Weights of a small audio frame classifier: 3.71M parameters, held-out accuracy 96%.
Rows from block 9 of a small audio frame classifier, named by matrix and row number. Rows with one number belong to one channel. Each number is 128 + 24 x the weight over its row's rms, rounded and kept within 0 to 255. All counts start at 0. Numbers have three digits each. After the name is the row's rms in percent of the matrix's.
After each channel's rows are labels from the 100 clips, of 14848, where the channel reaches its largest size: "top examples" is what is common among them. Only what is clearly more common there than usual is listed. The data: Morse code for random letters and digits, with fading, noise and interfering tones.
# filt: filter width-3 conv, dilation 16 (model.blocks.9.filt.weight, 192x192x3, each kernel summed), inputs 0-191
# gate: gate width-3 conv, dilation 16 (model.blocks.9.gate.weight, 192x192x3, each kernel summed), inputs 0-191
# out: residual pointwise conv (model.blocks.9.out.weight, 192x192x1, transposed), outputs 0-191

filt.87 095:112136131133095177092129115113144154110124130116157160141150150104110116104129124094105145087153156113134103128134143151131124088146136143091119084147109123083125132097119136099157105105135130131143117096114152117149135138109149160112097127161128112150153158122144119138117146173137190093149117125151071140128179103114121117139096118123169118127150161081126140162116132143141118113114159144109121156117119079128060137157129081118143155149141122139142125165138174134155176167091097118077161099127133148140114129113134132128109136196085143131132104185114133127126079146120135116
gate.87 099:114156148154135116129105120127141111114113159138097124095116121175158147115108114135111148120118086127077173106128151109123144156167113140114161111116111144122068149109110106115144088132092153103178141137110129133184109158116108097098144150117093158119157106140169126132108156167140073116124089092133101144100088128140100138134145090148164085145133173135150142107128125150115111152158166100121132110117162130094143151157127096160161150118148094141130093171165109114117147147135154124137142134141127154092116132152125082113080139107062114172119146129112142113118123135123116133
out.87 099:146142119139131120133181111166134119133162118156171128131134168129127127126137168099133139128152115104128147123132133118150145127126127106137176147126105146069112069065133118114134130106124103138130087116156139129120100092134108101130178128139153132134104140134091148146138179118150107118109121102130145148157107146153141156122098099155069154128165120120166154111129183083126134086137121107095089149141140103155153113136109125114146116129130136123116116081188096156157106084185153110140136138099132113135114118131111147146127128115145117123167088139140132059077149153113132103
top examples: reverberation

filt.179 151:130170119158165158152159150117138139136116146177114120153146122152148124145138125183145173143170128132127111140144142134119107122133139133134137145105130102091107136119132096081151091126074107117130071099112124106128109133130128128121147125098127130093119127144133092109141114114115094105112140145160146149118133128134133126156136144131116123141120128161167108102114136123117142136128154082146155164136155143112110107150156128125129062087081094092103117080114092102094080068115126076118134114092084117071130083084112125129120122145133110067135122083123118103138110116132118080
gate.179 132:062147142148136122162162159118142119149086167176097142144204125124107136132134086120132157108079140107119121117120098087104104092135105127138098157126122100142172126106167132158126165119139122096128106132163143118118137121160135100138135146192132048131118156133121082143160140137144130139135104144135109117159113090108083090145119143144126131103177159105136125127125121117131108133104122108100127136093109100111125139119071163151125087140108094134117148107148113141133144115100104135105102119131129115106132135128145112102136086113106158129132133099109117071134117093147093107
out.179 144:132122074120128123102146117109130123136101130121116082119116105133154108133134115124075122133145114095124131115127160116098128109137116108139120166139115137108138127131157155130153108126157133147132129150144097144117123136094143158107134121111121155114145148152141195128139113136134154186127133147170144140147120112114101132131144155129108121111130149142155132109107121113120168110113188140152133141140122132129153128165153132141154181145124173170151147140161152102114166156134153146194148137146160162166156113150133157148124159141210154109197189121139154173129165143162179148
top examples: speed: fast

filt.140 101:140106090097112117128066119165141121105120110113108080161120115111097074119124135078144081098086171098084162128158141133133114124131077127117128117138102137137127133129129146128111080142116105097103116121138124123110086112133146133134122121124148135136134124106110090101112109154169108122105142101125169133186110130143158091157127153106100125119124135103088146186120116107131162120122145112146152141116099158145120116153158123112113186143159089110134127161123115138087140117147122198120113150114151103118085144161156126104130119134144127135118123153124126156107133047118097141
gate.140 095:121154122106134133129088168130175127141116138082111121156119113100136143133115153158142150144146118084077146159147129106193117101137108112115157110109150127156103186103117108143129147124093127146135110147125097086127109150087121138107104135130140102141132126112122114115122139122088101064150124137150130119097083145119139110102104145142098135134107124113128148124096124085124113136153119122108123162171093165115124114104136089121147093151137078122148119126110116114141138175110120108102110157109163170169136113114162117121123137131150164138111062136212157156091139125123142165
out.140 089:155109113093088092120116099100141101144138153140098115129111132093117137147101147132142112122106089117085113123085136065139095094154160107132118113119141166083147144159138185135096097128082148126112139122085096157173143079138146177117112161139099117112078119096112136108113079147081128140133140106138156104141163104121159124105125146103130119163117113122111114138103074134139139154144136139120103123116110138136128147114094117131092137095133127125160125156097103111133134111103075088115130114165138115122115129077121117112095139095112093132101099140147105126169116126144169139
top examples: speed: medium; reverberation

filt.145 101:166184106124123146165140141142156113111132166142098118145110127148174130115107100120132138185083120131149102093099142111093083066109141124093143122141113152127142102150150169142141129147104146151141142091124103142143161172104123084094093112121133103118095093102123132124101095107146118164124137119097135125124175135166124120154094138151140088119112111118134125136142135139123131102146145091148117109116123119166145146140089118113141176092135143161083110114138144127139163159118156111115138125142104132099160140142174109103119087098117144162158137176084173171110123117136093128
gate.145 087:070127107097140148145140112100153130107127114122130115106109133155149125140110133087117100120100125128104067128137120097095147096088166094110105155105147141141129156136127063146167110136132138152126114117108117128141124120126169164157141114101159110113102095110125120121114161080173146130105121117120123115134129147127111091117184141131123079119134111095134134088129145161083120127099107127144143127140127133149163108128129164144171110157119117097113152124151104116088118103058096130090147158158156133147161115101147077114142150099143172082156131119104118127154136148136108184
out.145 097:091128119160111104109144146164151131157156111188149130170134165152149110130181133163099100093146126153124154161117127101109144098121114138117158159125097149168134148167111108155111116087138112131098125137107157143123125136160136162106115128147129137144065126122176146138115163143134115102064124115132118141165163114120108099129086106184138151171161157113138175121128135109154154100148123106202132126159112137108127097110145146147140142135154149106175108144143127126149114104157126146157152115140142166142114136143126164082110141130122131148156129154113165158139119100107125147
top examples: speed: fast; reverberation

filt.117 107:087145084162121085103181093139132120159150090109114109118092136107103158113093102141123104127080095091142149116160170131097095085139126133127122167129131142133147155165145181176135109129150131138134097143108133103142150097169136107152164153144119134137135117132130150136121159115147162141187103112093112099129148113132125163128112105123139162156117160147103171105182108150125121135107133105106128124089127158122109127147100160110112085138131091123132114111116153121121124138113121140138115149124126118107151119144131135064122090141052104156116125144108108105122166135118088147
gate.117 095:132120089093145129141099120136094143186122148090110129150111071145146120062123160118142097097134134111112132083167087176099118105136161150094138116127155117133076126120130096129170107126107163100115152077110147149148159131146151128166125115095117151107106116080119170069115126108167145130122134113109158127140107146119133097137130150136119126132143135174099103107093112120159122143143173136123153117163146138114136087148146085123123127108159137113142155118146124082148120181132147110147097124150080117121104129169145083132140114149089132127153132139110136130109134140126125162
out.117 097:145113100133125104136130167126126148147165157125129131103147149128085142107159135101173168103094120132090160092099099145079081131095145135143118108110093102091148114108103122095106094144096107133095101141127109075166132132143096140132160134128174142117156160088107123118145115117151112145136148139085127162153116152102109089135171125131115130099112134126119117128113084135140086121123123101076139159126111142117152102158109179127157128150104124119132144163124108135104113171166145069162146162116099116131120133083097132129149157155092119158156147141097139124105157125122117163
top examples: speed: medium; reverberation

filt.122 105:164113143108102116154128110131123151148168137134135112113092107160113117125127164090054097138116178153094167136086084134145109127130074121145170146125117129152121108127127109107125111106135148160104125111084124145143149149165103097122106102131112153135147144115108138145099106115103109129140128107113094145131089132156123136164147134130129157136103100086140168175146097115108140134087127154115134120135122151166138086148128122146112160151150139131152137149118157118078111192123099158150152154126167134156111127175134156148112100115110119086054131120162136110115160136109154151
gate.122 104:139153107135151149138115128097117141139171152111151138102135122152139134139099110157139124113143138153138151101144124122103133090111163178154149128116138104091167118107098101091106144111191154153161124143129115127091129164099188141183105142101164103112138135150132142078077167117122102119157122123110133112118122132146127141108135129163118130126143068122129155119148133162118156134132124144143127179099151201133129149127113100168157111145116110165146126148132166098110134201095101100113151124107151142115129109136100166113140133119084118126163157091134100122095127154135140132
out.122 091:134106121114151114096079085114165125092116152125099119162134098160131130140136133132161104104113083158129118081146150140135130109135109107146097153130112112152139101131142093143117097144145145145126121145110141134133124139150144180118108136088174139103120113108086138146119151123103099146100146145093146056146199083158134101149088103132068181135125122116114149119141124108129126119136126138171169143085134117143097120144128126126149121144161118059130140113115115151153151162136120133168132125163171089130148127140150170119103144140114081126127085125114155106145103113102124114
top examples: speed: fast; reverberation

filt.137 099:154124141068119104159105136141101122157146162060146116130169126130141155163142146135150112135176140126092132186089108143147149136157134091084153109149109143123106064119101122119087120125140154129101134147089077148094125098133115101099142141106142157128145136122116084148121097100114107090150120098146198127124106144132102136123130113127135124167121128157112117132158135137144131107140111102129117109135133157133148148156081132144142151117131137158108124132102150159085136105150126122134134136086163151079125170117129125114123112127188148115153074124163130145123130155108127180
gate.137 104:158131154121135150075103117141132148139111141129141088114140119114119150104126104103128124124123129126121181118123114158124153149120150128125158103157115112093125129162111063101098137094171132079138143159165155122156125145180141135167125144124191116147092136108158151137103153140143142125094096079161107119093093102093131158095113170096134134129136107136127121167130152191101106130132128143128134117159105143103117128135168111127120131132164173116131149181145113112133122199115166125155142140156153137153105106123147139143153143108090110142086138160125149140129130173159116114
out.137 099:110121160073155133132094089120111110122098141114070173123078110110115118106106132118132106149122114105108101083137141081128126145120091125122149131122116147137153131150148177136155107121135137141170132132149186170181128112112116125166133119109126147134156179158168134145156149157131134124079133151139098114146123114130117093131133097085156098108128173156146102123106101145123153106127099119144138102149084134130113137078102136120114133130141150107122155106127133102119118077123139115138149136107149163130129143065126171160141142162188179130109117116144102133123166117119160126
top examples: reverberation; speed: slow

filt.5 101:134094114117154168104133174112135152154122139121120100099121081167138096113153133109103117152133166100171118160145105159142101148146134161106124133139151124130121148183112144094128163114134140111107089126145147116119102104095112141175111136155120121146107132136130122144140094120099154118102157139123139136189174095139183114118112139137131184136107150145133131142137120093141087099141183161168139080135121086107129157152181127118135160132102097086125128146101114129085096118106123096142107138133170149115115132130109125122132114138124116085140131101130117167111167113105163075
gate.5 100:126167082152124143169119112086138143127125145154086122118151149081142136129110096160106105144096131137158117129155156152130105134122148130137117130126105122138104098113197125094142107164135158123137148089119115108148143129155118100168087136155163127119217125125108119152086122119139119127157098139149119148109140101131090157155103131140123135157166165128188168144108116136134122116109093109113113120116110085111135169109140092150146112126140115133168131153112141114124124148120102123098130195145131121135138125150150139098171114148070136135107119149125115086105171095140133170
out.5 099:127120098126100099146112119113126132133057135073134093146127127082149107115104146115140151141096097104125095109122143084098118128134073097156091139128098141130103163160102157159131083130145117105092106153156095145166118110124095160090137117134114124111113126112077109111123132131149141118142137103142139128096132147066100160132154104130106133146129109159096165099149121138130162115120092141103178171155149129120140123152161103131124163105150148106104144159157103136155141123107126113110149108116189145149182101099130143160137105131128152107141144105147134112126117179103115149
top examples: speed: fast; reverberation

filt.77 101:102114101136112116100097167171145090129146136149127095115095113103100124145108102152132130154053109107115141117117081147120160158120134116152117127136166173145062151130100140116113081081147117142153140161138097126167098150124180133128122123167183171143149103115128140146127127148134097112155115157152126135092145151148122106124139114087129158079151161136111140138140134105115097153142112112163077132135111147121127163120139179127132105149084120135105125128099157150103147162153141157137101149066088082114143126143092125138134137149101137124126137127145120136109141128108119128
gate.77 095:119137120121115117125155123088102117120123095071126117102149138102146097129108136162167124166104125172139114127093152106124123142087105074127126122111115154116150158111158152159152152094115126113165138123138123111097162125143137127092094132110144095119136147105122138126111124166106143108165074130150158136126146168133093097131128137100131094152099103126147116170106122138143159138163073126069120164149130150091112113081131122122145120115127090109170114132133090114068134112066089108124136108128098102127113101110106127160157147132118155175166115159129159096147149148153123143
out.77 095:175140110121117127101093116114118120169080077135091117184120123141139122110128158145115116123124118143121137136103135096153070111115145086149142128155113120095131157111176135109113082131133065158104130134099115147096113116156131135112171086154169140108143120127129150144136155136140104126146110130122148139120125147115144112100034115102109157119137122128130116102144108097106116109151115117157128114129081113163127135125158165103132190153145087160124107118152119102149085124091137119130153095135140102172168147147115114118104119129160123118133168126143142135130162145163132178
top examples: pink noise; reverberation

filt.135 106:147145097143125152110117141110094156131189140098095123120091169121133110152115161116130145124110201112133169154126082134116108125133121119150125113131149117105120119129100133180097099158073129090117135123122143138143125115077138116038105152090137094132129105148146150125122143145134091079100139145105155149141158130104150126142110146156172119117104111128122129136115123148149119158103126123141163151088170137099167146125144155118136113131109100129147101140141099144113087105142149140135146141169100120102128106137146171118095074136150099117150137135084148113090105111154107101
gate.135 098:117131129157156144116177091124135135151134150138096077102116096098142127101164106138132200152119105110126133103159107122136127095088116130123097166077091150099126148119119085086152107099116132138135173133112078101117089178078139126121158100114099108118114117105160095116101139145091175096100137128142085138138123116131139118114156146119097129117135132131126077095138115123077123138109128107112163118149089095133123124128113128120134127151128105118101111111121163105124178158132150083099117165168129101122110094142139121150140124117138129137171155110150125157141087131143145097
out.135 092:156104097112109118127119117167155139152138154150118104149162092143106133066114171134171129103164149121126136137149128149185127087148122112132153164155149145160140159138124169153140145118123099107120158104146169144108115159152140113105113115160131164110101173109124102134132139136147128148163165148108102127154130129118157132158126165165059128146119113136121168099114151126107184137148183113088101104160105149126096095127159139111106156109157146106153115074118133138147129112098103105138137139103115145139146151104144156134172115152137113152154145113112135096156102159168126120
top examples: speed: fast; reverberation

filt.11 113:138091090116103132101128134130132092141161116086111132138144105108137105100138150091161098134144146130142174155125119200143145108129128112094101107127122138100099109178104098101145116110112139090108205101101106145110113114105143139118120156086121134108117123112150120106138122146139125091139131108124146120098126159137128141136128098087161116151120145127126160140130133140150114186125114198118127079123122130134151175103119110107155170168147160128123107160138146116155128151122126139139118187146156141164095165150175159084154146148171121111146148149137120123133119163098116114
gate.11 109:111115162127120065118144102155081116150112128109106117137077111154134126123102115119103135129132092125136132139135091153165152119157128147122151135086130134151134116156092098168102136111132163140145130114189121134161138155131169125132140145100161121118099121124117117133100139111155192110132105126112129131133117113171129130146158109133080132128106169126133130143130157153153116137125173164123147135139133123141103142113169141117120125125138093137160119121168140169136131182138103165197198146134146109174146165168129117076135119101084111147124112111138079180149139141137120120
out.11 099:136132145122142101114142086142090133118138165106073088155138116171180140127133140127137118106128103127141098098160110129112120134095058136147127147162094154141155108135155145130128132074177131152132155153159153153152130149108164146185136093170093159139162118166189165131101127158142149134119103140153140149126098142149120133120065109114109123102119145149140133147091103092105103137128153112128116136099124116142106123110157150134114114143110174111149140134151148108124111098118167139139145106111113149121128102095118139164141130109162110072097161133173092139129140133149139138
top examples: speed: slow; reverberation

filt.4 107:097149107175132126132104112138094139126135149100080135145128139093100137148128132168179162146104134103115090085162135149142140133155131156117128113123161130156148136165121122122117118166109097134156109103130151120130141079114142143134116097106169173129099132084130131171134108126094119088108172117114148099136062092135124140110102147108114106092120116163096110138136145116127115176113103112130132115163143162128099115124130136145108087172131088125160172130109164126130137123122107118132162125145139109083137127173129163135138136166111163181137118155170129186122114088156124106
gate.4 107:134125100176133115096129156096147094168075086141116130101096128117110123104129153149108127148115106109107105138142127137152101121129150165134082121135144142105140104110110088134137181143142135101134171173140129137160179152077160111139078146159135076115125135169168113143111124149141172127151135119141103149148121134143141096138127183173095129138137139110163128095156106138095099138084129134109125145141117137130172107150126156161160096097140114155141114144120122115133111135091123081115140153122132136144156153052115150108119139095107141111138125136095148093118164107121119103
out.4 098:079128134138110075146141116107158116090105145145091182144126133158115132128148150146111151149155143113134147132131180086120132161144147133109165111126101154167068102143130140136105133100139083150099112109142114173151141133125140112114125109111103139134135129121128147121115134168123113151094118114096083167114126123130132107146138134103154140168141123136134113109125158167151178151081081168123168113151108107163112151140135173103126073108114139136121174129131117166086103089159141080090107163127139098136147094157155136138112139122143139129154122101141132088125123155159134168
top examples: pink noise

filt.31 098:115129142126147128079149141117119111101132120138078076102194104103110126135144109093203118105105122167109153113145184082149088130117122131195124132098139128131116123084139130155144080127145113138156097129109148166100103178138092138141174121129154109156122125111138149149116106113129121145132097162111140120171101110096136114130135138129150158126151117103136157087152119145134136134170130066108111169100165158090111084129112108135131142126152078136135148115121137127148151127151099142112102127144103127129106109131135150115124141130095158089141146140133136077135136126114101137
gate.31 101:133165075127109134168121118074142094151147125117132138157097152126157138151146147168153107130135082111148133131183099130127117116108140136122141143115130115095113120092139134144137151148134158131206156096118130171141183105121154111138118123106150166133145125126152103124143104102123132126101108080154135107121063120141152100143148135118133093123116155168085133122145129135143140131140124142123161117136137141107130148143152108146120156136158114170157148130149120105091117136123097113155109163138118205124104146118127085087109166112150182171159131136068136124128101118161128123
out.31 099:128115129130175111109106074110125126125112099107116118130140146167077100097114168147121163127079108180126169083138128120129139130103115118107119172128129116093108096124098133137146107171096138123125124115169122157139125107112123109146127127120155176132097136154098150120100123200153159150141140120133110150128124134122096151106175129095128115114136146108118112150090129153109045137114132104115144161134092082134107168126122130139099104188089142153150131083109104101128133071140107139137147134135151145120123142104116118107142136117179162113134108130104106134137119142133080144
top examples: fading; reverberation

filt.174 108:132107157169104136100129074166090109088073107133123099103115136119145157117129104132118110116149094103123097122142162157120128066140108155103152120115114115088103106159127140158165130127152116117142129119106119174137107133123108128147120151124124123126120113128119113124124133138106200125124124129127106112139124132129167166112113125132136143141113126149102123083125142139142148137133192135180099119174147096165089158124153076154118071127165108117165134141108112154159069158119145174147147138135110128126107098132134119100143140127051131117097162108139128147118150136172121124
gate.174 103:156148111104127134117113112100156151109125132102117096062090104132141138120131183095146122171132105105105161097152120147127155165111137068086108144156126119080104167120127082086104160152139124159123147129156120110119163102122114125168116146110169085133164158129110134098111134117110136126138123179126114151118073138146157094117147104179149113142115101146104118117134170162123145161151117148156136119159121093144123122109155134125101103135128171112158136112125132135116083146097132139115143118139129105086103068128105125124159159110178122114164132118138152132122138130086131101
out.174 097:134120133126107134077129161132159099141175136121123166112110134106121094168170096174120051130165096129161147142194154187143134136163090160120083105166131081124076135157167116143124125134141102144114113085146140098128109121133124121097116138127116117096120100096118144137109088134154096140132142127138108136097119150110125110117110104123134094116114106078106102112120128146139112176152154140122131150131148132121146144111137113138120105154174161155125133128097158143122153099150172140132131112154124133133108176135065137107126141127133106135092124134099156153160108126120098118
top examples: speed: medium; reverberation

filt.173 094:143113114165100151110166137110116133102132139146148118122128090160085109123097114135141100119160090155136117139145135127102132113179146131117105100146110165109134132122090133131177112104096141139121133073187150135121114106083148118146085119082130072156117102133136144118112168140102108105089169119130168122096134150097144148111130140104152094183082132118154136163130128100151125158131110102133129176130099167097092131097101127147154082134083114081111132120138108136135138106153165092118164143143141132094122109103105143114107146168104118109142125074113133126128137143135132109
gate.173 107:098122140113092111156166098119100117121135134065086116134120143136100102134136126117085132119136122167112148138136116128117138139114115155077097163098083173167127173121099167137111127128174143140132128140138143123147127130162118119126168159108127134093145169142124131084153136095139109110110143135113147070154118105157101130123110112131138143138131141124129112154152181160178112133165103148117122130124134159068129112108094118147166128142144056096120145130132105113113126137101125113117099106126140103152094083099149121094131137099103150188129079163115101126125113123140086142
out.173 104:145132156150130129116159125123148145126157115102115151136148077148164130158154126169138118112116097107156094105087146151136127121084093160119118140153133091142126151105173165111100162181143131116114114158098151114150115103145115175075171137120132089147082124133133111148132078154113140134163116141085109114131148113161145115079120135118119170169160146142112149115139119105153102134129143127143137113127111120169136135144107118114119116174159149129125097092089090142103116123143104163124152095165109137163133069129090152127173101123114133162152113114089104160115158123143113126
top examples: speed: slow; reverberation

filt.162 097:120154102111151083143084134081168121123102100132135126126127109112131143117108132127111146129140127111122089174140138081154106137096133142148143115130136118104090127134175116151127111102068163104142114132076147123123170146174112137117110111160134127148120123116114134137163111087120086162135134091142086132104088112128110103166142141090153149146131178145119115122121096149110141131164143087099121101156144082101131091177160093112132078126160095156161133090149112128154110077106148126121106111107112157112127078097129109142102143125120141111099086112123128103106134145128092145
gate.162 093:139117101129141135147069139110187109137124153109127123135129112130153142108127145168109134125125136104083139131123123125124126106116139142166151192126080112131115121159178131118137075159119109095095171127130118112164121096134108131139132120103153086104132098122149118138143095104104161128151103112093125134093133141122144121130088131132135111074121164099122115127151120124145106131157148090077124151115118067140134148118109158154175156153130092114129134153124103110104179166151103128139125116111106121111110144136108124118133153138086121083112192112078073136128176124161127157
out.162 095:152110159114147103151113141172086118124100137132103153132123071144161127086143115077108082135090143145109102123122116136122141138141176131098111110110160114119111111136134130123114136106126147129195078141168138097123153136092130102099111116104116128141124154165144122098155100115122119142145169104141170115113169099154140127174131131162111130093151183122169131161125130081111144143126127135157125108069121103123145108160094122078157114135154098136137167105102122102112132142152102148122132141125143141123172128151096167128172144127129139174091118129148143139167159104156130138
top examples: speed: fast; reverberation

filt.149 089:089112096119154070118091119152152123123136118164124151115130124111086068154120098089106127132130073137112112106118134133088132143138107126103109109082091071162114151110102129116094125167138128145118138140112134153090101154109118126108105099126091123119137145094098132108135128089108106145146136150142127126130106081147092095108142101103091111128116108139118084194146108162118167108075093133135121165102155134093111134158102166142128132136136141162168093168116143179091161148143123144143138149152118108153112151130143131154107157105106153128133109143148124161160130119138131122
gate.149 102:156091125094150130114089120117151147113130110069146154107098112112154148144097183147129090103145106112134142106087126135149152164089143128149162106100112130131138120163155108134129118090132144122098186128101118138134142154144129151125115106146133151144168138112130136131135134148139132116127088114135115131132099121133126140098152151138119140116120111122145143139140123135126127069098092148136119071124109151143132118121136087146101181096190111141121115131100091125089148160100171133151143125121147161186124110103108105119135172073122122175085140145136181154151142134154113192
out.149 094:139188105059110134116101161133126122095099087156106127138161057163124132169109124107117104092099112121120167088132153114145125118116151140167139174129157104159144126123181144054122111124149128151118147105108150129114129110092120166135128113118160167103158110169152125142137119153103107140149108118111103140127139137162088129150146109140113128130139156115127130096116113139101125123118172120145093119140096116159131095133143118152151132118146154137134128117093104157146126076072173143149119104113079098105137111147149126132166109122135151098152108112131150121134084108114147123
top examples: pink noise

filt.114 104:106116122157096168121103130098117130128116118148122129143115146102123165106127062147128119140101121135140092104127121098089137096159146143115164162143136080146120124133172121126145121124182145138162086120126095142117139117171158129122112138180152133147132097133118097104118171087148159115142124096132094097124121079133134117101117092125130104132145138084097119136142125130139161095116146109103139152137154102118110122174089103120097149158140123156109145133116138162153147140124146179162116118124171078141087112178137114123152153138127158115157149135049150092133165121122117160
gate.114 094:118130150115123172134126145130141117167152148103125122095061100148175105140134121076095143150133138097109143102134083147112132115105078141119111123107139146149137126113135078113135122153093145101158132163112109118082155138098129118131127118153130140120119105129107123114106159123112112138170122099162088141151118108135087117132114161109123123125114123133164118133131131148146111124138141134110175168164093116153085182112142118116161157119160147118122158085144180168111060144130149115136101123080114144120112110150153117175109075141117167110137107086148099103109101117155108151
out.114 098:138129132147131125128156148142133134142151122110124167116136156151107138155128134148138121138126160092101167160151098136163142122119155075119109094136127149101112110145129087111137137095119163104158155112124091123123156090157147103115049112094120120129139114154117100130171127178156142119157164152172121142129132076075131130151172155122142118060133136112128135120152073094171134105165131119132133160148127136138129160149154130154101112119103109130170112120079175146094194114136108130124135133139135128096124113151122135175108137130069145122129141159150124135128135149120139103
top examples: speed: medium; reverberation

filt.8 103:126134161125082106081142144102130107127146115106144089114163139124165130144124144149145088100112137137147095137124123160082142147178154137099096072131114116131115187163166126157157168101147123125106142136102130123077097159124173140138146122147114154158183153112147131070138083146104136122155135155119098149142137140127117138101119141175155118119107166130137136148133149134164137142161112123103099135116127118068130149141138134091164105133172136119158150128128142159142123123122153111120128128151087162156191120123136150106122143129135168147160120122153110106133157154103086105
gate.8 092:125159167139118191154164125149149180124140124145107117116125162080158113134138155159093142172124125140136165146112121128152116137137125117164137119122138104141144119069158124125175141141154136191137077167126140122140127110126112101123149145162140166168160140157118087117117157148129111129165084133104086116118092141097133122091122120130199151115145155148170135126125081161117127162146131147090134132139162105114130168124131123106152156115128095104138121106109129136073136136156137147094134164107117139142127157155132101124143134150145117138143135130118103130098139157191097127
out.8 113:163085165163158101135112092095117132132116099082129160133097116125088117118121106119116159096139135138126135087116141162127105176107147094156135164113096124089170099147131108145111134118092151120156157120094133103183105120171069124130123061110169155108111107132107120133145150149101140127102108129140114128116135124119153103148153135113127083140130132139123133107130136118189109118089081112128128112133105120082135158146121143123134183167086144112112166119154103090114153148113127135142121154148118125162126135104153104135155150115132091132119101102103130142100106178136090139
top examples: reverberation

filt.61 103:093116090150113144109171130099147083137116152134096063159122135139094131126097115103159173126115123158121130094160148108071100093093077117136124133131111189131129138098140133140112116151126172172170102115115120127112124123135112139134156088148130090100160118179114140117132151148103110143113107099158095082132153132134141124162129155134117118074150154122137129108131145102121129145069084122115137169132132114155136125150127152129103124150105151124118122090074115074128135100116142113125153111126126168132131095147135154127081126173100116113158119130111116105163105114153142136
gate.61 102:160155130153113110139176119127132120125139132109099095130119148122110121148130130167155111106127123111137135106145110081138154132104150114130121111142161152131117132103139112139150087127181131140126141162113131110167130152152114123108147155157140136122151126084100180123110119115139136128117140163119116091117129130106166125114105199150142115100140119155125139141188157153151155130167146115143177148145129144169143164130091160126145137161144125124145114092118102131069108183146093064107138108112127121101104139125104117134111168106125122170123143159057122196098130099158136154
out.61 093:149131109070115082127107103148105134164105120152150168169114149109109160134115106149191130158116110149165080144130139112129118118103137129130145148098144109152093148109124102155112159128111124115115108124124115163108155120126127130100155153143077138113123149103124085148113153161118084123191132100077161133142128155135171129117138130109139154137090112092125138124133102124145104108142125104152127140159113097166107134114161140155127086138140162134155156136181164157114129114102101170105100103078145171132119153131118100120127125112134156100103092121110103122141113161158078105
top examples: speed: slow; reverberation

filt.187 105:173098183153108138123130144132127125157112109168116139108119139133098137098126111141117103159135102127140137149093148150138150135102106167122166145151131148122111072153140118114153121086155148144146115093121083142132126091072102130142127171155156099113110148164130134099094183123127149144140137142086105114138158138114140122099141159142060105128101131146130160114155151110130166154111095141076136135108125100162142113095162122147134137131151150101106101102110153068118160137122130169156159160074113159144128151128103128163122144115135131148110114153163124142137109105140131183
gate.187 101:097136101096109112101117131090122108145094135109105123123147097100150128101120112155137148091128113141141115140168096134162173135123136095079138124111127166098111107143119118150141106144135173146102127123129145098120139127154144137166111150130159154101153147161167107103134103167128140135137141082172130184139129170148136190127109140113149137139098144118177107163135162121169114156139159144114126140156089128102150126130148116153165176136188100076143099157146136115149094136149153123118116133149141184125135116115138104139163113137136155138159183150091163112129112141103133146
out.187 100:085090104180125145145137152154143130135103118102133094132096157110112120137104097134123139123084146089102130150127111086173160075118155083162124117131093102119132084117125079113099107125062132104110105140134126149153131166105108103171137117164113115173137115091101135140123154127153092128166163114149145135116135122112090103118158107167112119106112144098129117119106075124162159100095153141124098129141095091127121121094149113163122103142147134114146104125099174096122134115124153080138152107143133126139156181126137116104121133120131137160104167126125137086155114157135113138
top examples: speed: medium

filt.146 098:121158139163153163139113148138135147138133144175080146184127112134137129099107117117102092192133151107144162150128160124143081079143128105116118174135105127133153139149141171148172112131097129085159122118125116090153125109168117155117141133166108082144148131131123121145112165134155145132110140131103148149108117073133106138151089110161144123131097127104136111139108100053139127103109120121112110126069120106121077100146157139135146185151129201116142116135135167138184121127120125140145115135148136112131126126130127170119130133115130106111140102157127129135152117136084118095
gate.146 100:118137067100130123167074112094151093154126122113083120126110133128128125129146138148121147142143125100143162133145138088145110093131141165147157145095121121150115134120143136126163146134113133122161085145119142104165074179099123175121125154119109119164161074181155122117114130094124124141128115100109174093123115107127119110106149106147136174129131189135116159068127100121133124127166181096116127134110106135130138129135117117091168142138082106101139107145111120126143151114099105140086106127137142129119110105104101089107112114123143128123163124104089148116081116077153092128
out.146 088:132101075128124098167135137158120152117108146117097119149182120152155116102114119156115172112154102140138164144166136146113134077121126104134092109154118080151151133111130154170087135142119168138177083128139161139142168087112115070120094105082109103088099108121136152121128118072140108130134175142125137134111107154110128122117127163139169123146118120083128126129131140121110107094105139142175118103132144124124169112127156163140132128112132126127164158145094163113141144129152133134089117116155146152199098155163133131099145115145105142123144110115110084152151119132124149154
top examples: speed: fast